From a checkpoint of a small audio captioner: decoder width 256, decoder activation gelu.
Rows from block 5 of the audio encoder of a small audio captioner, named by matrix and row number. Rows with one number within an expert belong to one neuron, the router's apart. Each number is 128 + 24 x the weight over its row's rms, rounded and kept within 0 to 255. All counts start at 0. Numbers have three digits each.
Before each expert's rows are labels from the 100 clips, of 14976, where the router gives the expert most weight on average: "top examples" is what is common among them. Only what is clearly more common there than usual is listed. The data: struck, bounced, scraped and rolled objects made by modal synthesis. In brackets: how many of the 100.
# router: router (encoder.blocks.5.mlp.router.weight, 16x256, trained with AdamW), inputs 0-127
# up: expert up (encoder.blocks.5.mlp.up, 16x128x256), inputs 0-127
# down: expert down (encoder.blocks.5.mlp.down, 16x256x128, transposed), outputs 0-127

# expert 5
top examples: small (96); steel-like damping (58); shape: bar (42)
router.5:129148139127125090127152141107137119122110146134139156149145152136168120104150130123156128132116155158119130137159130109156144136145148056094127148119166147104115159081119153101155179144114111098169111150112174117168083113089148122173103106080113158110121154147122082143162130109126089115111122138116157158087147103137119129099094151111127124135141138118114124132119133136154114094174
up.0:152091137136102093117149074125155110112125128140161160140173128096120101136130129074119126100102139155114131116127139125166136142102103079106119142109146146110158137090154110146140156134145111152131115128155117115118104145167140130128129112132103095107173150148059176105118109103159128120134131184115138168098159112142178161119085074099106147152164101137103145117147166102159133123113
down.0:134117149110143101166169126169094167117103125131119121133070167124129133152149106128115127120140108121097109163175157151119151137138157132077092164075138122113150109100172112125137096118132154118151144093151103144114144140111099162112096156165142137129123140131170112157165129128106074158111102122118128128117109128062109125135092118139125145157126160091106157109138113108083108183170
up.1:134148124125097125079144118104180127149114118113100155112102105141081085102085124130157127126119085104120108081133136126155124095108143110139107136129115149106155134084149141154111112091135140116145171131116115087130161134164145118111173116132110171085156126150157129123121117171103162145133099111176114104122126112122136131161158150127144110143133118154086140194136108134096118121132
down.1:111096105159152130150155153109123115152161109103167117140156173106113100109159130153111162153140089093114156133139100097099106134154117125109142127052138119139091114130143108133159132141105164131160142107149138126153125101130187100135118153155106104163134118130126150097126144136149108092098114128139106081155152178118134159108096129125132121139152112126122094118083110117108153132103
up.2:167154160138092145107115167107119144136125174113150180133123113146160136096131093130145149098136089100137156128121119152151113123138134125171116163135122164124110123110125130116082095099143143147143125133139161072117148097095141127130105175094115167100137079132174127119152140159100100106135134097110156159123121112136152124137140188171155142088116133155079143123119115104147140130110
down.2:170126167135140137107127161107129105143106116136161116143134135111100116129166147179150203101135116112136183144116115142130110106178139122159129104121120099152126119110170101130151130105124115161098158085133119145128101148158139097132168126150181126118144100138127152107106117116130156139085136140151120132075143135149164106139128168094150139106147092130143123126092122099131134102093
up.3:125160093168115154152148124115145194136171142104171158126126145155096123156155123094115107113112111083109178138138129149131144131121167091144161143109069140146144115092115139094103137151158121095095107160137139123112150110129145190081112122131117118127153121119141144122105117136129113111141131155123120134082102104128111162147140100131144126099120126124154146136175113116147155150138
down.3:082125131153091104130157127158094115130095097154145115103128102120174152074109124117135140117122084136146159147100119120154094078168110133144079182118112152108107148133192114153115154140136099140112167117158126102121105146122132116100128167128132113119142127147128141130100162132130137143089129152113160123121115144123106137099093128181065116137115144152160164124113145158138127138162
up.4:134087108109146158128150086112133152095119128136081119153113096138118125184158197138147148129151101120119144110113078108163104167139104109184120118148147154139091113131135085113146072097149160159128110098162094115153147128137115160106111104144113143140147140127118138137128155151089107182139138118155184142110114149091135153113167154156138131158111075095094131116160139121124098100124
down.4:136090143112120111131107105131146137112120131148149094146121145097131127107150101156129130149152138142160104063137165173182123091129118121139122131123159152114107126123084121117151118126172116113129082100161139124122104113116119135134142125146088108157165159172140146114077149121140093141157115063116085116159166166105117138150175156139147109105135142116139104149148099197119145142108
up.5:125162087134126127139115088118143129153116121126107131109134100115119158188154100143112082162165126120133097138126128200143136121148129112101174102117106126103131118127134131146112146092180169140109160124119121160105073134138121129101103114160126119133104132138135111117101191124185137103120135139155125157126149150144155097171079132118115112124130163173134126149122114141135094083151
down.5:119135093110132176146137100103158125127096144143147104127129121116122163080126114130092178134143127172099109166162125111132156162134139150170143103101142125136131155099106143139150100149116130107171114142117134119124164138106125123133117119162106085151131160075110098113118136100143165146089129104132086129152100121128099122125087151128069119105148120085120127146125181160114151144142
up.6:120157143134107110101159147170128089146159142114112098094112121113126113137130149136113139167146102149161130065114106154138160101134094104137130126112160087151097116114157126112089122068094165156157137124139132153136160106148136110100093150159138107125151124171141149124112116118106115149118120167138124137138124126121096102124119117152124087117137187096124121153093135148137112143136
down.6:152127150110149099113139147136094165142152168139118150140136111130149111147128132144079156191121136097171166103108116142126145127108089180163145165118148141120105157133112166115166083157060094103152156126145138126130086113087133107087145174126142126150143150132089162127114110111136115117181104117126164124097110142132169143149111165107129132103117138163134103134132110141147147144121
up.7:095118127124088140105144099135096150138160143127147092132095147160139133100192173139122147127118122123106080125139118113200154160104103114129123152097133178121132151102079125116086140120134172097142121137130124102150100149124134113134109126111152132095097123131145124110129133102137126155156158166089140115127132162130122143179126131151138146183082129138147123110184111095113141105117
down.7:113061148103166097134119112120132116119107109162121166130158107144156123140080087205126131110129132159150135109152137144106148077110149122100117140083116084171130113123141157145148133115093093112122154112136123146145133140137157119133166115144123134138106138153124146106144150154124148126152122106102126129173140135091151126142130135123150165095114137131123089163124123162137078160171
up.8:154133139172112118141103099122155148144118117151153124133170161132107125194175148163137126140126123124125100148133140128150151090130141132092149154138154147137130122125124102187159100124176146118145103192129166118106088111162102077131124152155098123149122150140134156112132121120132158149145110116130107140135151140134095147114128142111193108144161096089126136129124130114126097174153
down.8:125117136107186111116140160138145104135109108105119149068107104136108161121095150145092128098093173117139082157114151142103098113163117111130089104166083147130138109126144144150142104122099169084123084144159139147112104108113109140115103095102107138087161102120136140137137094134115092063123152143132145132157111120112144156136154130139136121140125155159114126145171128184149113136136
up.9:112147128123090085129128109116141157125111124175134144116133139140132131099126182148111172108170126115103094143160132172150132156103073149164095108142116131148074111148149140100123110140137140113124164130133086142180144119122135130135162123137104128097149157103124155114165125159105149158149117115078107135079115132092127110117105089099087136074101141144147126109123130125119132159127
down.9:149107161168148127112139105100124139111103150129138123131167127112141093149107090120094126109074073079090150101141139095131126122115146116128131136134159071111125137079088122118154132144156135149098126153115120145098058126140136143138099140122127186086169108128125143122133118125143115142100136115163188082170113150111110101168140132126170169117113141126125135100155144095109134149110
up.10:129089089103127093163163148106146135134127135128141121121092129121115081096148104122140111125105124134135150132156137091142089146128123072091103103147133180124143148111145116146135129086099123123149145137156135138143125138074080120144132112142138111147178156097108163114144103139162089166127118124166106105136118106089073125117115126109104112171156129132110158114080154142148138126120
down.10:145101151163138145132120096152127113105125143144109132122134124151103136136135137132068148114173109116153112147142077153112173140157164134068125100091140135160188134108145123136137141120125114141147119144121155120102121134142128121140089144132180125127065169141132143120195085072086097108136105111118151084118103099099087148118132149103121139166128141129128106157132124102137139119094
up.11:160169128122142125114118152129125128138154091155140106126134081122122127121131141141110144135147221138086147179148168118146126158125137168115143127121176124127142156148128123108088132111173095113122151136133084143118100119103114115119101145148103094162138149083137128169132145131157116108123112138095135164113112113103130138109150104126107101110121128198126136134118143137100115148090
down.11:097117162144106089174157121144086160147084134114108114160127130119103126143113163116118129156117090093151085127114113159158119130131175151157068124095145126116121141139131169153142126146099139130097151124156104111140153128139175116133130108125135124067140145099116156105106113142109158118138136084129124146149140149089138105127110102119085123139127124145130170096068129128146118089147

# expert 14
top examples: material: rubber (48); pink noise (46); white noise (46)
router.14:144154133131148057123103119122099125146146110122108134102148119139175096141149138072086066123164174140117173171163099148134144121121120152140154138172142143125145141120104107126106137105134144145127131145155115146170124139129138166127138065114105173161122094172126128119106096150117101100176139147103169119145158115132092148096167152188139131109075144137114122120126143115089127128101
up.8:180115101132177165133154118133119146135122185158127136124113122125131134097163122115142135096126135152135135094157109096123107121119149134125113092142105121131173143126074125159138135148119167122149133082109108132134109122108147105094044105121144137114130156136130152132130130137121111116141136093138142054134144121153108183128131135105102151127101129112160155126168106158093140094129
down.8:137153116101141129123142172164102117124106094195150120146132096120124122100132148125202111119101175132189113106129113107154104104131111128150154188120141112135129144094158137129125136146139112132110149144120151135107130082135124169119097083130144113088171126118166151128134142089152181165108097131144159116121128133104130148162117117102177162130128120155166169126157105126125108096112
up.9:138105123115135140136117107131153098136112135156153103086143095142106142130138072116152072147128145159150109111110161130131146087143112134125096143108145125129153143132140123178106164189101121135156146139134092124116139190136125118180135145097092108085126145126166150070132138089120112117161146099172098137108145152124096138182173134134126112103153153100135137092119149112109110131120
down.9:127136119115111133124092138101136102084135120069109124107102110158129106138140130150158163163137150113184139140097133152121138113123153138095098127127153111131083136162142081163085141142112115113171120076151128155159127157156120141106109129109136138101122123132129119152116067131116120150104117179103144136131131103123108108163085065164117157122144147134124143145150114106121164146122
up.10:135122120111150152138126131139103140109120155127120083108136096135118103131143094118115143146135130149090136122126153111122120168110154170138112159123147124167119174171097130149144125139144116145107091171135092116094104097121141135137105140101080118140111112095109176127171155114108080145134130101109133148161110135132128176107093153127117095143135131133115118088096130109126134173151
down.10:135147113156091104155151118142183065111128087136088136115133148100132130153172111139133119151132131136123149152063112141125128117155096124118131127151151141147110118144109147105165126138081098100123063128161129119154134105130068130153116140142131113127096150097089115165117121106143102152144139118088103105149115131172104108120111151118144109135112080128129099096096155080105121120113
up.11:128125118137186119129137106119084119106094153167065126105146088191128145112159133121081141132139140078134121114117129143169101158170137122111137136155185172124157138116123104113142136072113141127136119117107124120167145128106107150142140143163131110171149145147125150137138047166111119155162118153114115140119136116134148171148153136095108148131126136130137120154122132148114111134107
down.11:119158173119122138105170132133133129175160163123086148125140137125116137086135146148139138133138149160103102110103121135128145112122084140083088102122137075177108124144131153104171120173137109076132107157170105121126116133122097103095116112091148119125119117123139148158149129142091110080143143114110124111140140124180087144139132131167162123191137112098172090146143146069101131149131
up.12:156152097132102105132114105109150156163143125099143156144132127092124156148131131156108128088183173132119128182171116160109143087085096095130136175113147149164115102153120113120140141143167106116166129148072130149128149144143121128097101122147133121130142136171151131123167096140103106097152103098123088088130077118114127128122123093138104168136146103091134137124157140130131114133138
down.12:150133075122164140125140153147146125138098117154125144140151161122119140134160139097120079136092115121127144110125125094151092143136114118129154066149120129113124126117121114099065107117141138170108121091104113139119155109082167177192125115106085118168126155173104107113114096130101093143100132114130174115074135106140111133096162139141127113136082155167137118109148134114140152102112
up.13:077164180119104137173138075133124149156139143132118132126119109133119101151118149097114113098113135106146132142124116163113153130153090126168168090144181161116144124118122169136142113113085091069144116118123099106154138124152123140125131130129137161114119112168157113118155149109134107107160140116120150144170125105166155129086116165130153106136149141146121106100115109128116125152130
down.13:112091127119155116076146097088121138147147081113109161107110128139141154133160118143126125139144147164115108158121108119153135110100118109114105145129162069149154142129146108111132155125084123148122142119098134120113136133118087135132228117120118187099152118147153133147126143149133118158157126142120134153179133129139088158108140104122123185137114098114116128089142179107090118123106
up.14:136128145121121127115144143120162141111128172150094151151151158096122132136142144144103133135113117133194165144069172109109067130135131147142100099169117149168109146166139166090089073133129112140132169141112129119100130133142143125101107107106147114154151141087146140109108105132127131144110165128144113095106109125100135134095116149132159154170110143108172125128119139103094105150124
down.14:102129149142096119132157133149128097113137105117121151091110090169159150137083113125123168127129173121051129163094102121112109167127162124103126103148133154117098095098137119147155117102070112135133146137113165098118157129139078132093133120166120103159114133108109146135139121127106137140086118124107120071127106132153118123084111136110084145155123112152143120111119130123116160110184
up.15:145126113134130118157193135112103157128139113136148134204117131098141131129136156095115112095145102134142151048168144147111103135131174089122133112174145155119128132163071166098157137109124089155146135107085110159162140105111151120126113116125136120181135154167138119111126179135149161095182136106145122108120159160118152124115125135109138154103155140088098124150131099148122112156124
down.15:127104133123119123118142115115158096129095150159063121118108129117125133117074137170146135120123125117085102132120117148174123114143166125148124107116107125136087140140141139137179089102128134102131127143177103148124107101124116091149117160146134106174149160120160111126098142112118123124126130152134100148168094156148121145139120112075106162160110156157096106128085143140092123105101
up.16:109100171205116126121120154142127121132095132152174130143127129114092102144150153124138107087109112146106151130144135123090125105158137132133087088149128155117119101095087164131123095138129110115175112138172148112189084112120133136124160152090105152104068156118114131141128101123165098129110136141143083129137102140166124121144100116151138104126137157155151141107167107103111119161121
down.16:097162141160105131133130119136133138115133103130146114102155115158160142120132150112117110098128147124102139155093141153099145163094142096126148093129106078157139156130134092168079115126164193141110164141107166093128105136123112133121137106123101107140114108102141138122139163121115118120124124113090167124111147137126101106148154130152115132106079114139097153135148143153148132142120
up.17:110128156115157182147103119117100128116098101107118136114160095089113154113139073165104147117066094141085118139162106125143093096123133131132096161085146146139059166093141111162123115127127133102127130133131136181133096130122135132126142139164087156120114188134091107110165124158101135135125150134126117157137183127160131142095149154094157114165114131153132159134113114096138154120142
down.17:102102136179134132164116153144160086131164118154151110104130107144101129154140121128105137154116161118167183104090116143155151134108125138127106142155132102170072069130137088113154131155118096084109131158132111123145084119121107179094130126104159145087133103136109112127172131083106152147134110136158137157154112136112113146174154158122127154126128118118131112152126146094104100157106
up.18:109100182119156150109144182137120146138144140124150143125132177129136149109174147118154159109099166142110145132126150124122106161100118121118141133121156126155094142101114085134162125162108132118121152094138137129139119150137116127137113139141116131112156128113121140155164143106139167175126151055130100136179072081060138102123114097086107103112097140153104110144141121129094118155104
down.18:124090054135166122154109091145157124172139172136096114128137102137106118108140093132116115118131128143107156126098116131162112165180142103162084086122099115125121140130131152117144168140085078076153115135127154130117118119149082127074107150141159125097119159109126165117135157110123141130115124128120119131160167137082131143157127133114128102139130130135131106146124098118140122139146
up.19:143128126091134134125088114138120101132153140109182140124149121158089111138132113112092100079152171150147087164132141107144114105105137100141167075132177090123126108151146125155167089089155103139148056094090129160154106129128142158157121139134157135132131109150117143100164142122165112148140115135080138122117100144150108094141155144130140111130163182091098130126120112132113127121072
down.19:107143091123052131136171113135099167154120120097078119111081124162171116148106161120159107134141129149147133154101124124115142136131139129150121111106121114144160124127132138102136133135067108160137120131129136138158159169130089101136129093140115136146104129104162137148130130134186105127104164156105182126143150127129181153120065098107136108118115142150125113075121117164108149101164

# expert 12
top examples: large (99); membrane (94); glass-like damping (47)
router.12:173157091115144118110161114144104143099125089116141111112127160184127089116175130154157149094160164087126171120123143150104144138108128158153127146111095138119132126081104156094122140124138111099085128109166132094153157144159114111153193136107108116100142120143162091139124122126116120135086125119142157082145129171118141114122101095159166170145126102159127129129104169106160116142108
up.0:107159151097102130160152136152158142112139163104097128113139089148128133181137140111111144109094149108129106109142127089110095143123125116107161137139175100135133133107135139177104137134136122116145153160112092101147162138126200124176101141107083116125126114122160114128119141113140139130139086090147144154119141116124131140094149162115159084128160104162160111130163130154146150140118
down.0:149101126181148092165149134134102148136132091137077134110137132055169110131108142121153121147154133129086102132143136158106086085162160125137151116129075093128157127119128153136143127132143114118138078133122120098100140063103119075143137171101151142123149138114122137149127119125101134091163136168118099136077166114123157143158111128104160123105135094149141117139147141087143147136110
up.1:167137131117115094112160100102117154144155136130153141107131118138135125116109142098080139151144099107125120130143160102093142105119112116126157099176116153099115170119124153175154129140124144163130143116168140095127117105086135142156165111102123146073132080135162146103114110110123138105147122160102147138075109132116098148144099134108104111084102153154114085112104121119152114122092
down.1:182160116183165107129125168141133125148115113169125116161096125114140135115134039194175119093148130129165175127142112163134153109114084128094137102121141109117103134083118117114144160139135090118072136166124124123124104119134095153096102140192085161150118141136108109122143122089114141131129132111119159082119153139101116119101143083182136144101079134112074144129109081147116124153151
up.2:158144105088096150143141085081110148124119178153143112121165092122124145144130115168118071096103101107091129121128122104142122125118135133128154156093127102119155090172066146122156135141149146168163141115104166165092113152141106147120095118149146131107123148132139117144097141139152125115166101093123128160129092123105131113119111112148112095126107112136125128174096136099103146143127
down.2:139115132110126131144118139127143084109141120107142154145125150154132114099110107122147130111077112156089121143097122102135141118125116100113151110161136137129131147165117104153113157159092147121112150110139123133091159104159121167097114169142115121139147149145107172146106088095091110134105088166102129126152094189129136124122090105102111103068178132137161138173137098118116118090151
up.3:098120133145122124140089130128113101134163135116088131149097107114183134134193129151153121113117107162148188090143120119131123118135102109168120118149151108124129140136122134151179105090113141111128146166126105144125131151144091132124160117098108113131097121102112131106150130081111125137127143140138146121182146119106102125163154115118155151137138105127096119135135169099145117103148
down.3:116153110085071119127100111099117151117096141127123144118101129147105144114121176140126153173138108114169074129143139127129147136128120116147113167086141108136137106114123114116140076166144156125214160148133158129154110110098091126118120138127120115110091163108147131143097143121088140111163146106139141179074113143112102139096133115121103148105100154131097158144106136140152150148110
up.4:135125125145128126132086114101107122131125130123151100142079141125097144142141105147145187146136114121138127125149134138136135135166180062119120080093140143074134148126120138123157088132066107123133160138127146121091114129090100117155110170179148118146131111135119158126126139149123123175119145151137128101115120146145123160128128127129139126122122124142122155171146144113108116158156
down.4:172202114110170144094153166098100108113170093125134160148176174163136140104119118117117126103106108091095155144100113121088111119135145136141102142117086148165149099129087101102149134082104106147131145100148135143159117124094081118111136123133120166113112116120160151135090115119195121130105139112134123141129161127159130124172131090158143171101138119119109091069148093117127167140116
up.5:161110141160114184118112109138125110115124166128125113150129146133094189148145102093130141108152175141128097127126103095128118147125137125123096119103099166173147120120140092126195161128107145122152126103107105124163087171159132117133141150102127157134151053163122127103082141137131185097139157094142118109138104118129140156145134151118112184117152135155159122109155141127111169124150
down.5:161095081126100116105123128101115129163157086133121098090103106150143125149139119120135123120094122185165149139115113121111121114118067110130162171122116118095118152123158125147077130135143101126163108182104133118116143109129084095087099139102167081148134149119145092124122143155097115145117097111114139110138120130126151130155110116103121139158114115142122150147145133119124077088145
up.6:111151149137119086116156111131104139087110131112104169144119082105095123097155117121112138125147108118143101142128172110133101097121154130156132125146125177124129138081132096127159160139077188157141129141086128132187096137099133123099137144170167133140130107140140134094118110130122148179140137128152127129139105179111128109098102135147124197128112113097112145118063134156099116138101
down.6:149148136118139116119119134099090148077123124151113092122084087150144081126140098094099124139131116129109126124119081107101109140136131166143125203078138100177147135121089140096124145142121122129133143092111082167131110152125148053138126154125167165152126143103147113130162105137149152144129156127126115161141148182160122114156108084079151106169139138103133124164098109133135147130161
up.7:129111079136122059160133122135117129129145163148124110126116102124120103128138137111115148113093114108122080098132135164115132140130079110139157137125088078116119111087143138171128148124135115110084138143137123125103111106108178139145117171137109104143118116140093137149161148083075143149117123110167119130135175134144100160117122168099159134147079185123151136116150079142132126154085
down.7:102123144103092088127116122116145155120121096145143118144149128115094190145171155176127141131089132097145152154080137100125143121097092132116163149120147131131086132110114116108146091116157085133159153109114162130131081143096157091135129120168153134130140119086147131141175131138153093106140137130095138139142139154128181138100130147167094129130148145165126094108107158130105147158110
up.8:080148095109111122133107124114118142127163123139150191129132119133107120082106134121111146152134112141099119125127127116097139117120144136125144154109147056153062174166103159137170137176158146094140139100180154136133160152137133108146118132082097098103154119129170109120119116122124126131134125071163115125129131122095126143131153126151152113127115122140095101158140122148195126155093
down.8:151064106129147139113132129128126107116111089132145162066081103118099147121116151116122129146175153178170124136122153162153124139120089121140135139164149071085090073120147134088153134095160097146123117129131087080101126145133161173112169149106122128162113095116120151122147086126150129134141122144142165183142133115155140111116130121139114125049103104130146128135124147135119135146086
up.9:117145107150150132102172111077136155076138095139141141119112117111107128154138113094114132109140135080110152112150118124131121135113137148147152144125147122161138108071115108144143150134134106165128134195108161147164117119071127118119112139161144196149092173122105174110115166128130150167141173135184137124153111121154136108132100140137087119129153106102167136128142133151091129100087
down.9:172130138167153106078172113142126124101180106138143147138126108185133086146143113155174148161121104097110133090124094076108137136126151148112105164115137085110093126144079141142092082118110126126113132085105128169152143123162112128108124124123108101119150164129101106119130148097166139108136157111144123127139126176108069158118150147092157109152074119160134139125103137142138133120177
up.10:133128162103170092157130142115129123116151126165135118145111088122130137153123150124167125151131111159132135135102146112129170134184150099108124091163165119161144162130125137139159112123130158121124109113150138122156135146133121156136137113143141144130132137118117106112167122086174124078132129131081120095138181121151077108159080120113117127152146100159132154088183141119121119175128
down.10:112162127112157123095119127157162150081117157164141106096112135079156139106093147086106139139171186118084119080146109096098157146157164118123103144093132125113145108133136136110123100108104125144147112128104138126158089123104095131127118097138133127115112158168146140101168107144143164117125045101120118131128130111142094111133092126131072166092140113095140134139149179084169150119115
up.11:084145146114115118081156129139085156117108139111124076137138133119130091127155164102128114123142111146168142139083144145120116133116173123103126067103138135130119137134150143104098159106130088145134132086122104084110117162125099106142105135109137072117149129098122135161117135119149155141133137162130173086125163169140111175117169167159159150140098118125155098117111124089156137165141
down.11:110155174127126173100121131098148155083154151129111125129151153175150166113163113132109126118122172172127113118168142122128107117108134103116131094105094122125157061102157115167199095106135161103138127158151130113113136097136146108158108109122109141124135164102178127133154159165118140137092119140112153122148157115161141160176142097122135126112135139112167111091153169148093113116118

# expert 7
top examples: hard striker (85); reverberation (62); text has "room" (62); text has "reverberant" (62)
router.7:163102155145129105140137172138086138087074140170074074135105112131140141109139092111148131136128120126171090144103118103119122092123083142109098114154133111126131128130143139109148156153130123136103159164151112192130149148122121110132096139155150116105148130166121149165125158107119121111111140152135112114098080171174187132126159131087142122113054123135180138129134098157121112139083
up.8:120112174121167114097132165119129165171096095147157165111113115137126117144161112129149167101141159140117141142117118147163121151134127161118185096121113159153104094132108140133107143129155127128161160117130096166135113145122142148143148131146122147098117191114121115106105103075120126145131125138102143158086134123102122089114103123152154133147079132105140119126129156075100115140118
down.8:158148128147106146126156121107129079141167141125167142093114177120139164126146139150138146161148136148176105123151159147087125084118126109119121143135093139127088147109085110098116224112110184150139095122109102179173107091134110112109128135153113109134118117117146135157136156145168146137134121140108130124150146102136122119109183129120116120187108148137114118116137094165147105140118
up.9:118155150100177133148122173144127174103099119120154166136154107127105109168131107161158157152090086115128144083147117108111108132152131180178105095173076152160130125094119106092105116160163111154144121132145149149094113122093173149136126175137144095198083142124085137136169131120120100135139146124079120116145171176098111169113126139130133119136104099131149106121114118138127112092123
down.9:141091180118132151120121161131133158125154110158145146139166138134126128118104138137176136133125112117128132123148132132116180129137090133132103123095140099156134101152105128140123087127151110148120083120078107170116122118116110100120144166129147134133111142142139105154143115146118113128172088144151099084120136125144095135083202147147105147132136089097148153116149153146148093181133
up.10:105128153083152120112138159113149109114139166160114150126130121132153121118140099122135132116092113141113113143164118127110119115129151109143135130130101177138114128084176138131131115150102140126165157134147106165137133093120119127166072135125101171127158099139079130147139143137113179116159131113127151091110158129132104128110152140140101170134115109166163074159120111109114100086151
down.10:144152150129148142123178138094159076146133084131098078121076147132131096153099102147143154098157090147090114074147141134143136146140132106138131158152107101127147125148118154137158119107122145109173111161116088153133155139136121131117162159136130115133079093080142122119148108089101120124103115080142112120174143156094139124160114142103144174106125061102090129152119141095132106123130
up.11:144165097135181095098160113090133162135111136156111120124116158163128112145109121117131190149156151187122079132124106106155141127091119150150116143105130133155163128080113124130096115082084074108130165051148103144147092125129125142100147132110101161168135146122139154134107114126156141113108165110123134103147133139099152119098129111133181087151161147146172098106116119085122109136126
down.11:162145104109117147114107103149147132120098121094117172116113147084127136082125123136142122110135167143141099146099173123116120113141148134148137091138122111106143156114141136121169087092121109146165111181133181171104092133150117120134162162117098092151135142138157115123126190132170145130119144111107112149161133135162104102120103131136106072146137123146130121108102121116110139128134
up.12:116140145150135147167111128127151122130168147084115113147087154097115139140175126127127126095124119128174115131156122089157129100116134111112128145122133111139128104079118106163153141096113159141163138157072134133167142144153091105118147111117160144153122169121154150154141105132095105186103090147139139111128140104116105129149111139110133123127118119143109126168106134090128127168105
down.12:144145133140141116104128169149123104101146132168163097124100151155088156100115115183141140130126178138106072199113107135140120150114159119088117132118106097097137154146102144141124110183146113104114115124171129130130134135115138131134134126141134156198104155130100149148134116164126113111127106106101139119123164150097101110155176118134101169133102107126129124142157083119119152113111
up.13:096117094130178107139124145135111164113112145139107182106145095159159115133134119142108130113157112136129141116135146087166126149148155146127163161144119125142140090101124142133128103134085119142135189122113124135145151146109160123122168105160139123101123065130139147081179123094111105104092125118117106126107087165109121142117119148136100168153138107160134144158083076098119112127140
down.13:121162125102116146122166109125116145111150112153204183131081109085161133100113101167130141129125152085158145107102093088114085112123117139085120136089174112099099111130170138098126115150155166122159137132146082118151085097138108110116147130120108119177129209164124112121097130145131099088133108123133147168151107126121149137164118151140118148142119115090126115147113179140190119114126
up.14:162155158147091145143059117089138105153095145132130126140173092092108141160142105168149143110138175156156122167153109135136157100127124130117141090112154134136098142143130109111142058083130143140111140141114094129125102190079116130136123131158151138108091098107136114144133159142143124112171117154115119111097113094095114080127101116173137142143154128129151112150160143124152144170167
down.14:113079129130190156130144141129085137117155085135156135126133115105110142125142145114131100105152120096152141129109151149121188116103114100153134076122088073153137135132110119137115155123173161132115093111175106135127119139136177142109158134092157167148114117141139195141098137107096147114150127125151107111127114114108113131159133143144166110101088164139113139117118124127111161134170
up.15:148122135142104109126154105081130049118076101178161110162068141120161135140068091115158155126137120154126102141146135155121145152118125113128114092130090157085137130113130118123124097119115083121128090186130077148115128127112112147138115096150138101130144133110159110143119163131153150131149162135139106067138111134126159163151114102145100141108089120124147141112106130119127073131172
down.15:123117122120115117126111082158150120147112129142112108134136130157143140196167146128128116144139120149146076131130135122147154202163145128162123139129129107133113106128147109152166141114158141102108116130133093109119102144142165128147157098120083129150145160130177130103106164120124123154117180140080104151115103129137164165092137091154125109133095094096115114153154131131084126151085
up.16:127120134156147164145150142158125156088156153106090117141117108169146109115099089112132134116141173168123130117100131169144103148166136135161116117107124093150089124129154106148091167139119145129111096122107138156127109117157083127110115153128131164064157123131132176111118136132106146101126138123095102155115134125097155149180111138117137099113100135113120150142142092150118130148128
down.16:150156127145126132142128126081166143122095136149147135168123088170098172150110138122153107162132091098118121138139121134116136127114117165100168124129113104090122107122120149107114124121132137114138119117132160123142150105138116098176131174123102166110158108147147115141107124121152118120101114139145132113089136118101128153155169140121165162084141163152097139144153115117074137169113
up.17:140098125163177129136110123127122140107159129136145091125192133134112106145078112122105121111114140131129124164122091111170141117141117101101111128152141065106132160079106105127184129149119175128107162089154153151115129118129124121094113128087123154119132142119154163153139128114103147135089074141092105114118115142129088129168097141111116138101132116098121143116120102126143146139125
down.17:147088148084137166150175106143154134086110132130123161144099081082103120142131108117137172119079125136118152144099124095113143139101135149104114114154147134136144127142116138141133090122158126147149080108106146157193123090128119122138106132136115127104153182111089112149141117209142148095156089117146177101130141107145125108118102143145125178126103116133131120112133119154120098076136
up.18:139091124164139147166140150157132140133096152103131168094140109107139160119107128112142132122145151048142110154138139103155090106128134106142098120185109148108172148145128152144147126115128180157097138123158165139122122135160177131114158059111124111122129135154124105148108128131099194156141176160142138098137122163142129109147121180110116091128112157137154122111119145114133154098129
down.18:148162124135157127140112149128109123114163145111120180108118117138155127096150158108101072092124172153119133129166104143174148100134128118109124187131141133128115130098113136129101103098103163073138125176105136125112144097150135132094145118120127133107149127099208171128154170075135149102109152140089126133117140096096155142145178127124104130114111107094158141130130115101095161114131
up.19:205121142149124134148126161132118104111137149161131134140146093097125179135069156112104118142162126110133165135167122114179155101129123128125128152134131155128165119139135132169147124129118106126105090080154145144120119123133097116149137151128141079172129179160144154197130157154145076122140125119137090127104153136132114134147162150121108113108099146122138102161122092115141103164094
down.19:109109140150109090138146114130110146146159102134096145130124144087117152165140127112134161139086136162103124121142193114084138099128122098104101091128119176089110155146107069137115099142120127140119121158133126175142141160103111137118114101112116136090143169128127108138165138132156120107126060092132170115128135135167116140145160131128089092134158052119150134109140124142116138090142